config = dict(
    model='encoder-decoder image transcriber',
    horizontal_flip=False,
    encoder_activation='star_relu',
    encoder_inner_norm=False,
    decoder_layers=8,
    decoder_head_dim=32,
    decoder_inner_norm=False,
    learning_rate=0.0012,
    one_sided=False,
    batch_size=64,
    adamw_weight_decay_other_params=0.01,
)
Rows from block 2 of the text decoder of a small encoder-decoder image transcriber, named by matrix and row number. Rows with one number belong to one neuron. Each number is 128 + 32 x the weight over its row's rms, rounded and kept within 0 to 255. All counts start at 0. Numbers have three digits each.
After each neuron's rows are labels from the 100 texts, of 14976, where the neuron reaches its highest value: "fires on" is the input token at the peak. Only what is clearly more common there than usual is listed. The data: seven-segment displays showing three digits. In brackets: how many of the 100, against the usual share in percent.
# fc1: MLP up (decoder.blocks.2.mlp.fc1.weight, 384x192), inputs 0-95
# fc2: MLP down (decoder.blocks.2.mlp.fc2.weight, 192x384, transposed), outputs 0-95

fc1.148:127089176114085085109164130148090108154158153084137123150106155135119177093143139149128140094115137128069178138181118071114146086134150146162087102177155128105136129166125157154142107167104117131165106079151136158123142103146116124090096116100106127197128075129152148091156182165108052145
fc2.148:116148086134232150140103110081156136097097105153113136107113067105111092140133120102129119147122138123155117124052157160135093185133119125129164123085081133140119131121126134110095120075140155122085134152126089072124122140130140164199154107149161118096140181124105101157066093126175228080
fires on: "0" (100 vs 5.4)

fc1.193:183123093138175174131141152139132131156088087144122124117149129104082142096136117135137139136194136140100105128130111215085181136154141132095110143081152055186069155170082132123195100124112096121087095174150137121135127141102088106152112084143105148156117141162095119183202115113120145096
fc2.193:079152161111064123134141107104098121118161163123127119096128111145180109167136121117127143134064128149112127186135122064178082095124127142126118151140102196054193109071176111112071114124141180145155166107102137187122144118161177151109133171077164119120165111104133126065055093147149105169
fires on: "." (96 vs 9.1)

fc1.78:108161105140142121160129164164146108100126123137084026191148108124141113159092144208089129103145141086158109111200146120137129148084099123078190118142144136093131133143122019123130145147113140147056152105206108046126112185129123113147127117149131109108080151150128184130147125105080112145
fc2.78:151069160108108159061155139134130131153133155124192180054154124124133110127124118075106143164125132116110103158073095161123148066123142109088000086102150154162100150106092051068178135101183140076167150141141117172160135115107115081114170131090135134145180129074124152098102134123150138137
fires on: "4" (100 vs 5.6)

fc1.79:156135112095072061114139095085118153129129083171204133137158194075094095129107194154194101125128126151118148114154088106139150139137138098104110114137138158113194078062096148130181113108106106152183096102177097119155076118129102094112101168151123114133100141131114166109101061104085124214
fc2.79:079149148131198102145151158141112049126178170136069134099100030125151135083150058078067167144154112101137114133105171158161140067091136148107121156122106122132075120156078142143105163146113109088100165112110123119137161160139141091134117093106100149118097131161130167108129178170167141057
fires on: "." (100 vs 9.1)

fc1.50:109116113126166107098123150147116149102115113131117081106071149121105231090109145131063138142147136125100170080088114123101130169099162151170119135115130145134115119101105131170098096151102095172165193189137124140069144133122140119133239156126095125113202119132120085117164120131054087121
fc2.50:129112158137105130179181126130134122134146117115118166160164114128118075157104126096176136098092145161149112139169151120153123080136119075146125149153134116130184118184155126061185144128118148124083096066148148126173082123110108151106049108149180138133057140077133150162100131072205212133
fires on: "3" (100 vs 5.4)

fc1.222:128114117159149076135143142141127073097108139141171101128110139092084185216125119115119144154084092205104145151138151067104083124105153120142130121168126188129141157124114159130101117132107159107144121165172179180141121125207066135144075094057111112091161117084208131113104088133116181126
fc2.222:101166155081101137125114092134122205150144106127086121126143113115199054080131127116131132092166158080151130107130110168138125095151120158113154099097117062133124091143125107109154120149140097167133158085088073097091088140050165120096193161210180145135105190174045138129146131122125116123
fires on: "8" (95 vs 5.5)

fc1.211:101168132130168164091105172171088174053142153119183169153156153138109110024136180129157177103118120133097102120162120118164153093146088156130100133116187071097127081152126094181142083133189131144137156185136152138133113080217110141130145140082147102149154139140117112111114113164093124086
fc2.211:187092149138115115139181077096163098185100134130107130091131093116135135255130112118073069158137127141097085137127156119129132206130126110127135146142071169140134145118125144055115134147084113151121110076104145133133102181000171120143137127185157130139122126079098125110150161089157147132
fires on: "0" (78 vs 5.4); "3" (19 vs 5.4)

fc1.297:103146111161091092179109160123135173093071119158173097075169106131050115140166140081107181114158051132119095146116099133116132183148165191135127097086130081120157114138149145130120125154127101143192183100158155091102146166106109145086152170143129136081112112068063083122165110103143109142
fc2.297:138160150072126134060156105086139088146143158107084144189122177145182165110125103162128078120099175128123135134161163152171159069100115047137128159177141185125093149126103105142141118107152172141067082178101102166164113090184173110142095073109095140147105135181165151122072122143122108105
fires on: "2" (100 vs 5.4)

fc1.375:087144168102114151158170128133184138118118174114103129089141131116110112157102112088086141114157143037157138176106105112125133108090150071164134129208127152107115121125185139086186160147116121123096168028092119090113101151123185188161164098106134117179124153096093156175172137091087129162
fc2.375:100112083113143112122103164131051100125128133100165116146156097155154174101165142124162104100140120172067098050108125151188077169090105140106132097056151085135158142157092143139097132107164130132184162200111116160111142125185084102096102126156119126082153135149127128085083110128139136107
fires on: "2" (100 vs 5.4)

fc1.326:105102141166078128086094091110108110126152150147100191149100137137159147116123150165115108136146112093135137114106110123128150107120132120120093116182052213131107129137077161180091134121131087145149091064105181191167169189114151131122149167069116158141166146139076145101138099091096093185
fc2.326:125155110084169119159122160137134170115086088140191074101113111133086101111123094117125145091085161137144127160139166052140092134125126126148171127100163051129169128138174141084156148144082122125126175167142100059122067097138067130138117088164176131132071116120190148196077126147155156066
fires on: "3" (77 vs 5.4); "0" (23 vs 5.4)

fc1.310:144098135117059116136170194127129115099132138133034135129148105113065146172138143100088099143122175190128120118128108109069088128104123077110055100176109187142094157203126133116141186180067188111151152056179175124118119203119144152135113162135142108116135087112124124177167135106139183204
fc2.310:099154130159174126123100118112129116201098087112201141163153138122219095088144091117187164142124098078107125119144122135148164117122112183129178159057170106093159136064119108122158109121166085110103121194126077101142182067165151127137089131091122154096147141162107105056124103122138099073
fires on: "2" (100 vs 5.4)

fc1.242:129163115141167190130124112104152131151175115106122076122109080140131115180114146089081089131169064089143102127113119185077097106154137167141152157114121132146167139169141108141135119125145113175141075097106152107126201139119163176173121141127104147133144154103112113103049155106129156116
fc2.242:085096137129112141130125158148081135130049115135104157146119168138129161114120061150166178122087174126135141136134096057176155122142142151129108147171144121080109122073132126167128098125129112080089147180145135167139066126123047117095087131124141118130118132147159126166230112127116088142
fires on: "<end>" (100 vs 18.2)

fc1.10:091089051104117103193163138126101103118139139107089130079103143143183149071154133118126123099118144157119084098138122073077088073164167067111180152108135152147080155132091146187115110157111094122139146092139124174125122123138110085089226061189155137108125111155205112136144148134079203126
fc2.10:194117152133111098071150119139116123179169087110142104187110104130056089150150103132138181143165079072127139149109105165165180126096105173142129152144112067115127165079175131132177166106144144108103120148129130120132110100140175069170048112052129145164137147129064109112144080096119107149
fires on: "." (100 vs 9.1)

fc1.317:128157110156102125124140138121138141122101124136135135091165140089140140189175066057124143094150090175110098127084139150182091101151159127093144060120114159149081138144128164110103138178176120155169190110144126175121114170138099154095145127119184121108112129101141097104172006112126119146
fc2.317:065082158054093145138141165164133148142064104132111163129211088111159116112142154142076107136111148094175155132137085109093136167143101161139096021141156111118147162144134162075143138132105138101086053118152104089130102118124147154140100109144097120087172155149103104116090232102157141157
fires on: "2" (100 vs 5.4)

fc1.89:213145099148117103202122145062131118089163118126113094137174135143078116178123134110102125165125104144170099110102148089140096115091120098108109110103068120113097113195141137102132157118152156143170165191108153162139131143126120203133141169092142137134077174136062127142122072178143156194
fc2.89:096133170083093157081144115223119103120089139111176180133130119112170133121134105141141125093174160112142133143118079122129145162131119147149155138155203125102168153071064093123141120114161102135076072092137105126102132104112154079126109108172133132116173123151168156097156171119081104047
fires on: "2" (96 vs 5.4)

fc1.60:140123096106114152087084058108165128186075173080097136131091132112133130151151099068129115106167113174069103115141162101099153139172094132148108153146180152134111147150129173149106230112140109116162136139095074153104112078195158088131107168161121112120082125132132102125135198182123140072
fc2.60:143137138107131135168185208163100086103124107062148047146092165143125144059163124132139133143069170070020120132096130140171119112196101117147155153145093088134120161139167165074140174148118149124088130139137181115119175173114122115095142147129142107134139129110148095096100078120176129158
fires on: "6" (100 vs 5.5)

fc1.124:135160184158146096117116138131097104104088137125071143063108129123180150161076136193075106120155139165110107178115119210143138167103106085176171109140040129150103127137149131132164156137117143111142088061112144133097146148095062129128125086109120138150160139095141137168090164129197129101
fc2.124:072162083139131149164120137134128142178148119125148107213142125134112101119134106067179127150112154089122142040132136053126110131120148174126092114119186150128121122085148138140095096099121114137107166188122096137110130131140201137146123176131136121109101139177113083099192091115056117130
fires on: "1" (100 vs 5.6)

fc1.57:098109167103112143089110113143142160076120067142156153104115133111147124149157103214122077063180138125158101148110144192163133086121104094144153097139141108114153111087104135114128110129135099133127197117070143140070128117107138129146108150127134159169125077136067119185168088092133176129
fc2.57:153091126181182087145117139077101150147164167139143102112147140139136153162116173126137183166095153116140121144141088062119136174111119161173092117143166138121119097175089111153099118175154128107136052129198094124124127142146115152146148114114126124135160164091144098097127131147163084130
fires on: "0" (100 vs 5.4)

fc1.141:077130089152144157166161100114157112144147154116118149081113105130144135162112155172081089172109089111156150078133136184127131119133118093138203116131123131164110142083077118128144130153142065136219164126077047151131095166132120110120109174135118133066142126164114170054122153134174095102
fc2.141:195175118131099092084117159149078141108156134145119077204160146149098102110133096092198180121153178166119125179119140087135132113119134158146036133136154138091106100184138117141104120167107195115055118179162190073121160097166146109128119094128128146194082173098139130187136101119086156157
fires on: "8" (97 vs 5.5)

fc1.362:191116158129086069103113121112212173136038144150079098090102141126116172200149094190125131078173123101160110137149152175140150156113152157113144078050129138134118124142101111041144152141140122122142182115144171157130135149091139133178156126133128119092165129064127080151052121115109096123
fc2.362:090156119145161132148153102156039069121226141132149165154132074118123087040136157081123106127089180160125157126110117088103129069171117090142110138206111121135127132151162124211146112122124145129135087115124103134099088107173088149084108120134144105113099149167126170120187111089135168144
fires on: "4" (100 vs 5.6)

fc1.59:121164122046165110159227102127163142149157155128095148107130115131122119127149103162099057148082177138136086069105159146138077106112085112151081102108154119157117108108065146098160154167074132131121099095179092126153119115163170118144141098174209168078172151090152128142142120132090121099
fc2.59:151124151186090147094036166086115123071118148108149114164129112107149120103106131118163137121195122141134139163140116092132138153129144161067156159116111117090187142177145089143120108062157178124122171140098152186116119098092108151103143110103057127144096141130095164121123189157182127157
fires on: "." (100 vs 9.1)

fc1.346:132101120131103177119128143097142129115156098166148104164082145076059206156181124175143111149205094163157143166104129080138158156108087128138092140129097090086157155145139116092137142128072097137140115124096122188095178140096109089137123163148047130155094165187110165110145148169045163128
fc2.346:154142149123122081148113137135081133134098172147156155064155099128148070161118141063130154070034162090084142053158153158087080097137104143155107134128166169165126134086087129161096138144140107114082164146158112106137091177170166165149141110140214128121164082065157131098146079088229106084
fires on: "1" (100 vs 5.6)

fc1.103:148117095194108075126120209126128130119147122142149177122115185114218092090112067160180111096125155098137125105074100084141164121140143120168131147150141086104141131157104169136090134122150121091135113145198113091181172104129098131105153111105079126181129156155186126113163159138074133126
fc2.103:107117176071139157151154056164136092140102134132148116136148073157036177157126170098096142151125131131145134128150111173116087166120139087111147134131107171159135136095156135125168147126107122128141145103087163104109063174101161159122110165175179130115143090127074119158075137113127104122
fires on: "8" (57 vs 5.5); "3" (22 vs 5.4); "5" (18 vs 5.5)

fc1.22:081153105153133167125123206167078093088162121130102190076135084138064202183098187115133130138190083197148108105131079127127137127097143102097097170139160159155121110093144101102104112091124094163147126148167062115124169137220083138109093080147085137157163130088089174107079132081099097173
fc2.22:216120161130155112149098062046194164173089109129091091144149189123225077080136055160108124154076168093129142150143184120111125134129108161137155111137105131081125139160062182159138117182128145087104127108093166121180153135065176112158159145127178138126116107165186153151183135139165153084
fires on: "3" (100 vs 5.4)

fc1.291:077138117125153130119113144149091116090172123092142143166137166147128155094139094153126166176106174125099138135119202091174156106086121096179177122122194111087124139151140144137112120137109158169081116112073093134093064092213095127142180071108080109201069222131126134115074107121072122087
fc2.291:160092121146066131135128131107173150145118152122099140071132095114131108180123147145111097118141083158110122117144055141064123165119116173123098109120053136167113087106107154061133127112152089107185151156169151105140194164033152125119126167175153100075214030103180087124197152115204120193
fires on: "8" (98 vs 5.5)

fc1.106:085154152144133125162161095093139090118090166140153039104149094140159129133092097122152133155115115172133135123141147133163151113147098133172112193047128158131107090152105122150188118103108149160111100125204141096177072156087156152111131090153126152100099116114134153159096117139167104105
fc2.106:149110117098145120081086183196134154122150141112081223165113112130089127152120162136061130107125125122136127138080096161112074147108117145147147133204121117117173131094178125128094136128197078128145157137078121185127154109204094092123126173117129146144150161128168154109126150099073163174
fires on: "3" (100 vs 5.4)

fc1.376:143108121138150121144131136147083049143113125127165130126121133133118066167095112109121112156177071133122083104120118139075109094134137141157157139094121097209188141167147161155153158081087158113055137098159150179141133112067092170171126122068052144141151147100093138106169171141108137126
fc2.376:095140150129095108131136131112190168110149121128121123157130116147169217074129149135138134119120170131139135152135146128183125134116126135144094120160146162092082112084100125119101144191151094147166102136093079068087094143223136128071127147199198146140085104116175104144098093095124074130
fires on: "2" (100 vs 5.4)

fc1.280:097097174159111114109090156150123158119132135123121139198125099087060189078119116193142080125120156135116142142082127146117127122103143059110065104168092168102120122153114124117164120162130123109143179121154105065081135112182159144132150160157140070119076149149183125077129099108086143111
fc2.280:174131110101127129137190098125109070116138142113142122043142139111177054144126112142094183122144140108089126095165145079113120125108135176128147107111142103162166146133125143118115150089107118122097106118099140240172162142055135164115145082112155131162213128038076071177114138139146160125
fires on: "1" (100 vs 5.6)

fc1.176:113087115151140165155134162151169079160117113118139126103184081150110147065163114096147152127101152064151122085132126068134102185167168085153117148107189183150145059076134113167110128110083143125133191130128121121179108155203134156178134116108132119083145186104095080083134104107096147129
fc2.176:145146119110091156097125101125103167086125109131128088155102193120136112218117140162144086169149107162135132188135106184105123070141114122098194134134043088077166165178154141106151143143176148117124076071136158153112110103089117127079141111180094119129090089127166149158083125168150122156
fires on: "7" (64 vs 5.3); "." (24 vs 9.1)

fc1.225:098141157086119142131121153159131104122096153124183116119156158096111119164105140183165092131072127106137166134063115154134146115116076141116123140183150131131126144065129118122123144112141150145090144157055130118116116087116111128109155121213187123105216132158172145104104072174168113082
fc2.225:136134116168134102186133146073111174119128134158096156107124084163143158092134124078097178145204148140113143099190136138150139124135137094133148147117090116163089099197139166100138142146115102115180147111220145160122127128152139108117090126043114123159069105084068132120138185084125129171
fires on: "7" (100 vs 5.3)

fc1.175:000000092092088084080080106110151132100103092090145123110160128085108133135095117140094150126182112087081095135161089159164177125105139175104109117127128167131116182129151172111145144153145104123143098106141182122136098127167116125081121145103144156148163188168120128193136114114103101109
fc2.175:211132092143163135113162107159144120142141148193136132155121108145139146101137103133163110139061177141115122125076153120092096146140102098153124122162072093153144120112112105122122139111088153127154168145113056144117160148097152167140114125139171165101076138112119140040126087166140210141
fires on: "3" (100 vs 5.4)

fc1.135:120156157117143130117181105082174147092093107113090089146147126141141167174120097129139146142072165104103135095114159139115144184103131167161114112097125187120129104139063149180113169150145152136106103089094129100095130169069034193155210088145134125076121184062146157177076116110157149098
fc2.135:087152118124107144128097142193114134140177111171138176089097164129091118054120139116109069124145114158120139158163125126134099065141125057139150148143139073135158105081215112112150110094143075137166135158158119157133110091193196151114078148109116123192109105176101161083152141100091098149
fires on: "0" (100 vs 5.4)

fc1.190:127114125185185182097121170115108027150096109117165124118194102105139117114128085097119123082132125137155114161123102110064076132132149139097078064081095092121089167119103136185105158101161116127096092128166096081148099134161174158116178087179109155132094078159136119133150125114148098088
fc2.190:128227164083080138124113095093185227054121142094090094169140138114151139110125138154117143172154079151107129161074133134180125105101107136130120120146161163108168141142161156144147155109127166127170136129123112147124132168081086109153118125097135152113134156087145129114083111145135144170
fires on: "2" (100 vs 5.4)

fc1.298:165150112142072143142139142109097180092142121099002128125090193130146099141097161117102098137125110106121142118156083118101123064158101113092197127124155171147203146131118143115123132117154143147082140174145141119134125148079174157109145185175100130084116142130171154160081062160127106123
fc2.298:109072135125199137128116105141123071128088142146255118156143117155129167093145094123137157147100149136153118155092152094170114182147127152134101116161096064138071109102129113196145138148110131126149116050112089124137116088177078102131118106089115145156121147145107157100162158091136128125
fires on: "." (67 vs 9.1); "5" (17 vs 5.5)

fc1.25:161134121071079127143115078089165074133071137118094111159152156092149202144122136146115121082144210126132090122118126119145088128140095114127163147104126152160162116127115156150157175125161131157154156078129144094100143109153051104080158100149134138179136140194168125160072053146080172134
fc2.25:072091114168178136102167166149091130141184161143141155124110098121103126130142131112111134153121089123090130143154098154078159084163111125129064123121106159118089122102087119086089127141105149165114121184152152138136116131083223103197100126083156118037105158038140084094215148107168122061
fires on: "4" (100 vs 5.6)

fc1.153:163119114158166118092189106148114181130095120148134105168112125135138141082078118042103156119190178120158124105136060198132155121135124118133104125211098113156140143057130154121147182122099119147097071102132086134176137145108175118131143150116124127124103166089126140118177092104153089132
fc2.153:101110175092097141154107149117153096107173119129126153063134127110137127168133180175143090104076087119137129157112147084128137154116151125103177133018192104095148146173137106110129104133189145123185157113080147125068160116158106164135145079122147129127136120141140181167085162131086187090
fires on: "7" (100 vs 5.3)

fc1.161:107105093142181154100175097199129146141083121093131154114114127122079173144129134072151152150148052128134135146109110159093102081110118154108153093150154151149138151119120108112190135125100124130128115135082165148075109076119152128121122129120069160104200097114146093133182110152088151056
fc2.161:125159132134057123141081142059152120076150144168106133135119130144176095086109136119117071124144157125119141099126151094158116157133123121126106138093063135111117097123123147169098132152122137118143158100198103137160119163142135108152092120116172110135053159113102084092081185123138137168
fires on: "0" (100 vs 5.4)

fc1.270:099122112166154113146152129076109106138175135112116174096066105125095111129120149134094115171162175112117158149131139125131133108187163078125133150127172091177037137118095121183144116102106099156074132120111152121172088212122156115155136118051109143111124130031135129126121117099114141117
fc2.270:093137183118096111147065148170155164120078083146172091202129086126151130136134108140148168067099077130147119145093145100090110152149126189129125138111103142077212135130147124092100118127122139108171121150132111130084175098118103130121159136162156133135121172196163170117150095138104100148
fires on: "7" (100 vs 5.3)

fc1.303:105187163126143109078120112112137205121101159156150088118161110133103114222073136159111078087136188128122157160087137119144137171129142129144119119168172080153146136174080181120180122130123126130082118121038154095095152107199153139172068144130068106117075146121148089143144127189130126104
fc2.303:133122103159120115193135137138101052142130131132116141110138123128187152050119117100149171185102100153098157034125114153161115103104139133138086144112079163135100140094166099171098142103135148122107142115191099179127132145054118180079213187131197102141152119131121060127116127092141163154
fires on: "1" (100 vs 5.6)

fc1.6:113086174169196136123170152074156134178100144126090164146129089106138136122141112054099071140140139128112151074107116173167152198141133112126071146107113132190091089111155102169071140139109154127149074106199093154112078086151104150142152130214070117170073127100183190144101097111164093109
fc2.6:148124101097087151138106085212105117084151162114131118123147174097110147149138175112131169112162097126117114131136122115077094044115090178105200158164118111094152158131130111108175141121114101102102172175088185123101152173116133146103110157064170120111179166108098082095159137143130174140
fires on: "6" (100 vs 5.5)

fc1.58:160117141098098090170106148114141132133101163133129089100161123112077111146076125211124124104126088121111111120103175146075117172136135143109064068156141106141102143162127000150150211184143116118132105129139127094136146110111111104099155134149135179114125088171176116087165147151124194102
fc2.58:155097113149096141071178142182109093137120161096117152136130125139127117110081134106072130153155145089110097136148058142162120060128107114123119105110139192130133156112039000103103138080135140091131129110128129131107132156142118121142089147105100111147151121067115132094115096132088076140
fires on: "4" (100 vs 5.6)

fc1.352:149116098066133151121138091131123079098092099068178149170155160117208124161112138176090094157117190158125080137115137122120134118102105121158116156097137144141093144085102164166137138117125112143135124057102165118139117150150095140105124049173155115197104145097136128119074135159061130074
fc2.352:114116125169157110111121176137128179175172143122111110114130092137058131109143111099142156108138088152124128110182112138137119114139138162131133124173146164141108122158130106054133123163110183118126138186138119124109118086061190119186126176100126116090152144172091102118166141119174099165
fires on: "0" (43 vs 5.4); "5" (35 vs 5.5); "9" (22 vs 5.3)

fc1.125:086167116085144069090116113138168142150126142094128111122142146132198127114179167108120138091097137173120176087141167135151114119111105118123150180173142093140084141133151100149148176145124131143136145171107120177129082096132073082089135139106137118134155115096086113125131065102053135093
fc2.125:166093156129109095169153123099137135104159095094139133150118052158100133157116117157133125153141128097112151134120072148125153108114109133126079160078130166172106103113106109080130103133119123137090144107131176065128152164124190043157106112185049139076080156128148064123128150130172112162
fires on: "8" (100 vs 5.5)

fc1.139:080105111203105082170118123126145125169069112133101127172159187123147059169126116112057156180115124175155193137104096108103150107053116115122092168110150163145089130140136084103070122103059194124116091107149132145160145148090147095147096122051068113108103158169148132134123118114162130118
fc2.139:162135145010110115090137111143108100111187131119165149068138074146144183104134130158178115114115145096125153128107135173142141112128095134113136147146124064127148123106135118129172101153153048149118146164103130147124126082189129079052152129208149126103148151088086057127128153149066108165
fires on: "8" (100 vs 5.5)

fc1.368:125128086129104173107107157106136126163105121211116138090158117150129123189117157178117166124187135118146086059100068163136112128125132079045167117154175084129171082125160165123072165162119132105142122178124119112150157175095161128094048130133145080095106111039087178125117121137092154119
fc2.368:147109194119157086139159110144110115124088106191156162138117113165114172082154094092146144126070168148098140186136175133165120153125137120081092083106077230178110110119086140116182126110120121144137146112125126114089146090166128115143177089111112123167141147207174254165113126135144098155
fires on: "7" (100 vs 5.3)

fc1.144:095079192087193113172092139127074143099091142101165172203106188116106115120064152105109122158101148092150113164142083135077100104155150146117081125119060158093130139106164120137159125132160128144094102132106193109121160062165159179114179098122119116113177179121149089104131102144195132138
fc2.144:157155071159090172093144124134189148134187116107100092050111111136142121118117111138136109114164076144106154057156179111147163131130124115145163114169173073166138128157104143127085126081070147126186198117131067169159099157111129099182112155095157117161140047102097095164157169099088101114
fires on: "4" (78 vs 5.6); "5" (22 vs 5.5)

fc1.194:179105125123082147134141143124122158137104163133081176112160147172094065148160124104143165145041148050125151110145096084086143104145158089142187142092103123108145125180184140157156113146173136132135154110145079116190157178127094155182210111137097125077170123180196105117113156100102110139
fc2.194:042160120168136124106147111148111143094139092129119083121123147104143169097133110128149150095232106188112126070136162155171109109136113152118104146159105127162124092098126138153118133112115136138108093150110150108117139085156170129078119135128092150138086144087144164120135171138126108080
fires on: "6" (11 vs 5.5)

fc1.296:112170157118151147151119050105172156167119114139137107123117179133156087108130105193141117130135121088162124102118161079135113122112112170133126161084122124146114124151085149099148139121158178120140183106193101098136219123089066142097090141154124127090180119111136164095130188138061093096
fc2.296:129140137139099100079154188162078130104174110137129152112154113148112181124116190109098104158097143152142128106145133194154111125154140099158123124167144090102143195109194117162074130141119079100117101201108166162092032129171188131171166128149126160157075136139127150143118092105138152110
fires on: "3" (90 vs 5.4)

fc1.304:146128142100159096133118100077122111156111161156072115145174113136130128119079140153153113153099101107111146145165146146132084137114102114123132144160149195193161135100086161137126107107113178104200103149108120128141084166163118084104084126081105125130070162161125203165007131124119138169
fc2.304:154162054128086135110105125153165168128093143164122127065122123116185148131140075129108100137133182143091130120112153145085206070139146149102144118108092043093094136160142152095116127114123069179077159109127162140109165124104097102179131139197155142150186122125157167062180144151143128078
fires on: "<end>" (100 vs 18.2)

fc1.319:100110218093195124149151086152074153175095161111127171109119161115128095133103163134088075125209130149177132102073116060151114116148122119112143146141159092068144152120137120137158145101132084089060131093101131130129199127080187126102108111110111123131160127123132080174182171141115131119
fc2.319:159145075193109130103097204128187130094185093148136086098141128130157167110122142124181165094057105113110148121162191133121161131127132144115113117092109178216138128128109143151056119098134185136152138132161125150156050133162074140167138141139118125145135101133105152075097107100168134145
fires on: "." (100 vs 9.1)

fc1.72:073159098132156135134096116176162126097139118148112074160103143105138194091129098181111158108130093123136102131118085116142141133116093153235073148118117112139135154128138139117157043054131121138112169144169155098193124129120121117108155159120165249046140143163149162126111095079076060158
fc2.72:182139134116122113123150193122136132120154110100108187128123122125136106136114108115078111132087192124187117087101137176156112089110108125238167131134148141124114176141229064106120115193080156128182138149113099157164087151141113030119092125127071174157137152125135192158133181144136194143
fires on: "3" (100 vs 5.4)

fc1.220:116114149136173144081149154165116134118109159129174135209133119123138078048141128126138178191045158081153133086133099153166126154171122179131120157153127111110154132104089106128106104132143141145109134144075119146159095123172082076143090113151152128096125159148138113098160049100189111105
fc2.220:111146125119073125122123102120126163108165115145072099053123146092113130203133134129130059098207078176106117160117142142106114127123127082109127123090113120161100117139154132143153129093120141101150128100105144122121156147067161151118174101130120132181126084121094145165092203159067158142
fires on: "8" (100 vs 5.5)

fc1.195:088148128184172138190079097104132144098153148107121108122146139129122197096107036099129128177116102086125170130091148098153159165112158128106084120102143118128086119124170104144120133153118119131124115148073131125154119100171139143125186101154114116133147099137174131044097138156128125162
fc2.195:193164124102111122078115134151111111125098140152135161121097129095092081116140196154128132086128109193105142146141135152113073087151100099138110100174072144094176156111111135116131148139136117141126109082204045160109150164073094145123098111110156150106110181090072119224126108129116125101
fires on: "." (100 vs 9.1)

fc1.203:117115139118191122119129117145120130159108173146037180136134124097153150117087082130100064061148213144129162117121124147201037132050145103160113128191083180134095132087139155161136155147099204121073137087114088151123118151098105119158160144147176136108181110083089060161125125116099125139
fc2.203:137108119142071133141138128140148130101176117099167068110157157098148077147111164147134199172114118105091163096141130114058233149136148157126146157082149049082149185217143122086101130136145104144153117113117160133134153090172165170090133125137086123157092166127149106109126109146140148084
fires on: "1" (100 vs 5.6)

fc1.97:121145196177143112137142068143136167127141123140103168120102163130112186120082172114101139136182149047159206060144188103090148068156129091166136173177151121123187138106170129133188103156132155152119082109051082094104103081140139128115082095139101106159118136165208072112146122111135078168
fc2.97:201130105120163122094139192129113098122117093118146115116131098123116082145134120146109150141087101167113116163084091152170138185100141180148125145109116105153057140124086120130122132129146134131141186135165167179115164166100089102169198128116130129094183087058029099183110104147157158077
fires on: "8" (100 vs 5.5)

fc1.179:097143142146114128079144118169119080122089116133180105108099139144140067172085093198131140122169139107145099165128140131194124123108129113135196124165139153080132135091170122054122180121130137098141136108143086187130113122083123101095132130067131159123150154088093161162177138122112116088
fc2.179:153143151103125115170063125085128208123161136121095119154129132127109191099127168113118072114082125148126154150120141128088135164116139129126074107097105142192095112134089154191104110122143133130131064145114149053133149183171111121168159119195120103120098116173174157151090103120114118192
fires on: "<end>" (59 vs 18.2); "7" (41 vs 5.3)

fc1.34:132131059176165116173176085074178178158108131165144133123141099145115181174151106106135177074097111076166142134139131167100177160145118074152131128080139150124118148169096149083129166143096112121206143205138062201108123120130129101143059102164160149080099122060170077107070118108126177101
fc2.34:122139180065055159087115139182055085146178150108150171119106122113114097075134151148114128191157188167157152154154134084119076052138111156162118145173113097117103113079174120147101121117165156140046085087102164081113128139135112132101201137123081120189153122182101174092116074115096093113
fires on: "6" (100 vs 5.5)